From a checkpoint of a small masked image model: 64-pixel images, 12000 steps.
Rows from block 0 of the decoder of a small masked image model, named by matrix and row number. Rows with one number belong to one neuron. Each number is 128 + 24 x the weight over its row's rms, rounded and kept within 0 to 255. All counts start at 0.
After each neuron's rows are labels from the 100 images, of 14976, where the neuron reaches its highest value: "responds to" is what is common among them. Only what is clearly more common there than usual is listed. The data: simulated grey scan slices of phantoms with and without marks. In brackets: how many of the 100, against the usual share in percent.
# fc1: MLP up (decoder.0.mlp.fc1.weight, 1024x256), inputs 0-127
# fc2: MLP down (decoder.0.mlp.fc2.weight, 256x1024, transposed), outputs 0-127

fc1.267 [129 127 140 122 139  88  90 134 163 148 151 108 161 145 130  91 136 132 136 126  87 113 156 111 107  70 115 109 135 117 116 158 116 144 135 131 126 119 121 117 136 134 144 128  93 129 135 143 180 122 132 128 120 132 150 165  89 128 136 108 120 118 126 167 138 108 123 122 126 135 129 174 117 123 138 111 114 109 143 113 123 122 134 177 143 161 120 154 127 116 128  89 130 134 128 119 128  84 131 129  90 132 148 112 113 154 125 131 140 152 166 130 118 114  46 130 130 131 113 125 107 120 133 127 127 128 114  65]
fc2.267 [131 101 127 122 117 127 168  62 105 119 153 122  99  77 126 120 127 138  73 136  91 167 127 120 154 126 157 144 123  90 129 149 139  99  95  98 131 125 129 126 130 132 132 122 124 188 131 116 119 142 100 129 128 117  89 131 118 148 126 166 115  73  83 141 130 145 119 116 122  91 110  91 137 118 121  86  96 130 132 117 130 125  85 141 135 132 130  74 108 120  97 133 137 102 135 107 142  99 130 124 139 129 103 142 124  93 129 108 136 110 123 178 127 149 125 121 128 108 127 125 133 132 131 110 133 133 184 128]
responds to: noisy (77 vs 29.6)

fc1.75 [121 124 123 174 109 154 130  84 120 134 152 141 130 122 124 129 147 130 133 127 128 132 126 143  93  96 129 140 157 138 108 141  97  84 157 204 146 129 135 167 201 133 139 127 125 196  98 171 135 111 124 129  92 113 108 129 132  80 120  55 128 173 147 128 123 156 120 125 125 184 104 126  98 101 129 160 155 102 103 127  99 141 134 142 105 156 189  92 120 152 149 121 146 126 125 120 127 133 129 137 128 172 118 131 117 123 125 130 117  85 127 125 104 116 152 111  84 126 115 129 156 187 140 131 143 140 113  54]
fc2.75 [124 131 131 106 105 145 170 196 150 103 148 131 188 127 111 157 138 114 152 133  86 130 104 121 125 168 164 129 138  78 174 105 130 158 128 130 120 131 124 123  85 156 140 100 137 185 122  99 136 178 154 115 128 138 144 154 128  95 159 145 173 118 161 165 134 116 137  71 116 108 151 124 156 119  85 113  99 133 119 115 120 155 120 129 144 105  45 119 135 119 143 147 112 137 131  67 133 102  99 129 125 125 130 130 131 129 128 142 129 131 118 165 126 125 125 127 156 126 134 147 135 119 110 187 111 129 142 196]
responds to: noisy (100 vs 29.6); low contrast (81 vs 25.2); limb (55 vs 24.4)

fc1.36 [155 128 127 113 135 125 121 126 140 119 164  74 132 131 124 132 122 109 126 125 128 109 114 157 131 133  75 105 124 129 130 144 138 128 167 128 128 107 131 139 137  99 119 141 107 138 131 129 131 133 152 121 123 127 110 146  39 152 140 112 125 128 129 149 149 114  97 120 137 129 135  90 156  88 153 136 138 145 147  62 199 124 102 146 161 100 132 138 141 133 142 124 133 116 130 141 130 143 169 113 108 125 128 127 111 138 117 178 126 105  85 130 126 125 126 128 128 128 115 128 134 162 153 177  70 146 125 142]
fc2.36 [128 113 142 129 150 140 147 155 194 132 153 135 113 123 128 142 128 158 128  59  99 130 125 139 158 174 128 128 128  73 128 131 119  75 164 128 134 121 135 126 137 130 128 101 128  91  86 128 124 143 125 160 126 146 149  78 131 149 209 135 118 126 143 109 119 129 127 127 138 138  92 167 131 128 123 131 125 159 143 156 128 148 127 147 138 138 134 130 132 136  87 104 139 126 187 177 135 140 154 126 129 198  91 121 132 148 154 106 132 164 140 180 127 135 127 165 140 152 142 132 168 122 126 124 145 122 170 100]
responds to: noisy (92 vs 29.6); belly (53 vs 25.4)

fc1.238 [126 128 182  50 112 139 128 115 139 144 127  79 116 140 138 125 152 132 123 127 116 131 148 170 159  95 177 121 149 128 123 115 130 135 123 106 138 117 130 128 166 129 120 158 159  80 136 114 135 129 158 128  45 166 128  88 116 134  88 120 128 142 120 122 130 124 128 136 122 128 112 155 136 146 120 136 118 133 157 127 127  93 131 122 147 126 142 182  50 108 136 138 129  99 126 131 103 133 123 150 125 154 112 120  81 107 136 134 141 108 114 125 101 125 150 122 124 125 127 137 143 115 126 134 231 109 116 111]
fc2.238 [ 99 126 119 200 144 153 133 128 161 103 129 148 146 132 116 131  67 128 174 134 136 144 124 146 128 119 135 125 134 121 137  51 108 128 113 139 125 127 130 163 116 129 133 126 124 131 126 127 129 159 132 142 136 113 123 115 129 148 124 131 129  61 135 100 121 101 103 110 118 100 129 188  44  94 135 128 145 111  67  78 163 129 128 107 160  48 126 120  99 170 121 105  94 153 157 133 140  77 139 107 126 129 160 125 149 108  90 123 106 104 122  78 147 112  83 132 148 138 132 115 103 138 126 136  85 147 127 128]
responds to: limb (92 vs 24.4)

fc1.245 [129 117 130 143 136  89 135 141 141 132 185 117 129 127 122 156  82 100 157 141  72 148 104 127 111 127  80 118 218 133 138 108 133  58 116 175 140 212 120 175 127  40 110 144 126 135 119 127 133 108 119 134 136 127  87 128 128 119 111 127 126 138 128 141 112 153 125 127 133 142  94 127 149 128 130 123 153 168 113 204 132 121 126  96  75 126 123 123 148 131 114 131  78  95 115 120  83 143 132 135 123  93 111 149  84 181 133 154 146 116 118  96 198 143 158 131 133 128 121 125 159 105 143 132 129 144 139 125]
fc2.245 [127 153  84 129 115 137 130 128 121 102 129 156 126 101 124 136 131  87 104  92 148 126 126 104 151 142 135 120 115 125  87  97 160 126 142 158 128  83 111 158 110 129 184 109 128 115 142 151 132 132 141  94 126 128 151 121 127 129 157 150 109 132 128 118 131 117 130 127 128 140 151 227 100 122 102  89 108 112 121 102 103 123 120 124 159 144 143 137  95 130 116 125 141 126 131 138 128 163  82  99 164 191 111 107 125 116 136 124  92 123 124 124 128  94 131 128 161 112 115 127  88 129 122 131 127 143 100 124]
responds to: limb (82 vs 24.4); noisy (81 vs 29.6)

fc1.393 [122 156 109 138 141 139  84 131 132 129 150 114 124 132 122 130 116  98 125 125 128  35 135 174 122 133 130  73 147 131 128 121 128 127 115  95  84  87 116 154 127 125 125 171 135 107 115 128 147 122  75 120 125 127 126 138 126 128 117 127 128 121 142 127 131 130 128 126 109 124 130 125 111 141 118 127 129 131 125 159 116 132 116 101 119 139 141 125 133 183 115 157 122 122  95 156 123 157 113 128 165 124  78 158 172 128 120 184 127 121 125  78 109 135 128 108  92 182 122  74 128 160 124 123 183 142 143 128]
fc2.393 [129 156 106 152 102 127 178 160 116 159 123 114 128 131  79 130  70 112 158 126 147 119 159 112 152 194 145 107 142 107 121 128 128 131 198 132 111 119 133 118  80 138 130 113 118  75 174 139  95 126 186 120 161 143 178 123 139 160 118  68 101 174 105 130 132 136 145 110 119 128 110 146 117 158 111 120 129  87  85 135 126 152 190 124 116  86  87 129 135  91 128 128 134 169 125 154 104  77 130 134 134 131 182  99 156 131 138 128 120 125 126 132 175 149 147 138 137 131 121 179 153 142 135 153 132 142  93 121]
responds to: noisy (99 vs 29.6); low contrast (78 vs 25.2); limb (56 vs 24.4)

fc1.188 [129 128 134 112 170 109 125 127 146 152 125 123 130 117 126 150 152 102 144 128 140 111 135 128 128 117 132 133 128 137 122 132  81 111 128 128 131 148 126 107 103 202 104 128 127 123 106 103 157 125 128 112 131 142 123 124 148  90  87 152 131 123 157 127 139 128 107 126 127 139 157 129 127 118 127 114 128 129  92 124 120 118 128  97 224 126 129 176 125 124 174 128 121 126 127 130 136 116 135  68 122 130 126 119 176 135 118 149 177 124  75 131 133 128 121 131 180 167 119 129 108 129 192 121 100 110 153  92]
fc2.188 [136 124 109 127 122 126 107 128 147 117 210 169 126 125 128 127 113 134 127 149 151 127 122 117 128 127 129 135 128 123 128 108 131  66 128 122 127 109 113 129 140 124 134 103 128 169 114 134 129 130 151 132 169  67 129  91 144 133 153 202 162 123 128 159 134 126 137 140 125 122 120 142 105 150 137 130 122 147 116 212 138 157 127 132  89 117 133 165 155 121 132 128 129 133 128 129 132 102 152 129 138 122 168 120 109 128 164 128 130 132 128 133 123  86 127 109 136  87 139 130 116 126 130 157 176 129 141 149]
responds to: limb (60 vs 24.4)

fc1.345 [127 167 100  73 124 122 144 166 141  76 128 127 135 205 113 111 128 127 137 150 127 141 143 156 196 126 164 128 128 120 128 127 128 116  98 121 130 164 123 149 119 171 132 136 129 139 163 130 130 126 127 143  68 126 175  87 119  78  98 126 131 149 121 142 127 128 130  73 110 148 191 103 141 164 146 128 126  93 124 149 128 126  94  97  80 129 129 160 128 127 130 128 128 110 146  50 108 124 150 117 110 155 133 130  92 130 135 130 112 115 135 123 115 127 131 126 126 115 107 121 138 161 120 122 125 107 150 147]
fc2.345 [125 123 133 143 134 131 125 112 123 140 100 100 119 124 127 132 154 101 128 117 116 115 146 118 154  94 127 147 149 145 192 127 128 128 117 103 145 112 129 126 122 119 137 116 128   0 132 133 131 128 128 169 111 120 152  75 143 128 156 167 135 151 204 176 145 157 123 191 133 131 129 172 127 147 170 149 142 138 126  75  96 142 129  99 136 102 131  97 123 127 134 131 120 145 138 120 128 119  98 125 108  77 128 107 151 137 139  73  49  90  99 155 125 127 129 142 125 131 123 120 132 116  90 141 115 129 122 133]
responds to: limb (69 vs 24.4); dark spot (57 vs 16.6)

fc1.665 [146 126 120 112 143  41 119 145 189  51 154 124 162 122 112 134 143 127 120 159 158 118 120 142 137 106 168  86 106 135 124 125 126 126 124 157 131 128 153 134  69 167 128 161 122 144 168 139  64 153 138 138 146  96 143 142 104 156 107 140 101 115  97 151 133  94 121 117 135 102 110 164 136 150 166 136 162 168 136 125 157 123 118 126 166 127 122 129 128 161 120 127 119 167 153 134 176  75 118 134 124 144 136 122 143 128 142  93 109 149 122 149  74 155 128 136 146 100 137  74 123 124  80 110 129 136 136 157]
fc2.665 [126  89 173 130 121 131 117  99 129 129 111 100 121 133 136  62 121 116 100 111 115 141 132  87  79 122  72 146 134 128 105 138 155 102 131  88 152 123 100  63 174 104 122 166 106 126 113 140 139 121  82 129 115 150  53  92 155 181 124 129 116 129 104 125 109 136 184 212 144 131 134 123 136 129 183 131 133 136 126 111 125 135 126 126 109 120 151 129 100 133 146 111 162 116 103 155 158 193 117 123 132 113 126 138 131 119 127 116 116 125 158 130 141 140 128 130  81 127 151 101 130 133 163 103 123 118 183 121]
responds to: limb (60 vs 24.4)

fc1.447 [132 129  96 134 116 133 177 135 108 146 131 114 157 106  62 108 156 138 130 152 138 125 160 119 119  95 124 111 150 130 135 100 151  73 145 126 131 128 134 153 154 145 114 125 136 132  40 124 119 121 183  70 158 136 164  96 121 155 137 128 125 162  88 131 119 136 124 118 140 157 130 141 112  88 137 103 131 128 146 154 154 152 126 130 109 136 128 116 104  91  83 117 123 159 129 131 127 138 127 163  64 141 137 132 121 131 170 123 128 115 179 149 142 137 169 146 116 142 154 127 128 117 135 156 122 139 117 142]
fc2.447 [129 145 114 151 134 130 103 125 156 109 166 135 137 121 149 119 108 123 128 140 131 178 140 132 162 115 136 134 100 147 110 128 140 138 126 131 129 116 131 149 119  68 160 130 112 100 116 147 151 161 181  91 121 127 132 125 143  94 125 111 128 123 149 110 126 126 124 110  93 121 202 122 126 130 126 117  80 118 132 147 120 112 133 126 128 100 140 171 135 138 158 131 100 140 106 147 126 133 154 126 169 123 108 136  96 107  86 126  73 131 136 126 150  86 130 132 172 131 131 124 128 142 132 177 155 115 124  74]
responds to: limb (94 vs 24.4)

fc1.413 [137 110 151 116 138  96 107 118 116 131 171 127 137 130 128 157 130  92 152 154  99 152 108 115 126 106 159 131 114 150 126 169 159 164 127 132 153 104 128 121 115 132 175 123  74 167 143 141 131 123 146 130  84 140 115 125 127 122 139 142 117 186 140 131 134 111 131 106 130 165  84 132 108 143 132 128 232 123 165 159 178  47  71 126 163 150 123 110  92 123 168 100 132 101 160 112 133 155 131 157 103 156 130 110 126 158 130  52 130 154 140 132 127  82 160 159 118 147 113 140 152 106 140 128 126 164 114 161]
fc2.413 [127 127 160 132 156 137 106  67 124 108 127 130 123  95 120 102 155  88 130 101  74 153 128 123  85  79 116 153  92 125 128 130 129 148 113 135 176 140 128 101 183 133  89 104 123 138 103 112 155 154  85 114 109 119 107 128 137 112 139 179 143  79 134 125 126 111 120 118 150 122 155 121 144 100 139 137 123 184 127  54 124 155 110 141 115 153 171 108  91 140 134 122 110 118 128 119 126 122 112  95 113 111 116 133 117 110 161 132 104 103 151 158 120 129 107 120 129 109 101  84 128 127 129 128  89 125 179 114]
responds to: limb (59 vs 24.4); streaks (58 vs 24.9)

fc1.277 [113 121 146  93 126  74 129 121 144 131 125  96 115 165 130 125 114 175  99  85 114 118 128 141 182 131 129 148 157 132 144 127 128 120 136 120  89 112  94 216 134 140 158  93 102 148  82 131 133 129 121 132 186 143 127  81 123 124 137 123 126 105 128 149  55 177 127 142 118 128 160 146 127 139 129 137 127 140  97 145 131 120 112  34 149 113 132 127 129 138  96 130 186 129 129  97 134 142 127 128 154 145 130 136 105 123 129 126 115 153  70 150 116 125 119 128 102 123 114 108 136 161 120 184 122 141 136 127]
fc2.277 [107 108  89 127 141 130 132 142 134 161 193 168 180 146 135 146 135 139 144  87 133 130 156 163 201 161 130 128 157 108 130 153 130 133 139 128 130 132 131 126 128 129 128 112 169 130 131 128 116 176 156 126 127 102 165 151 131 129 127 121  65 127 146  93 162 104 126 104  90 103  45  63 100  68 127 128 128 126 126 118 138 125 122 120 128 116 124 125 125 123 127 118 107 132 188 157 143 125 135 126 116 127 129  91 147 128 127 136 127 133 131 127 111 180 108 125 123 151 126 127 167 116 123 128  87 129 128 142]
responds to: noisy (75 vs 29.6); limb (49 vs 24.4)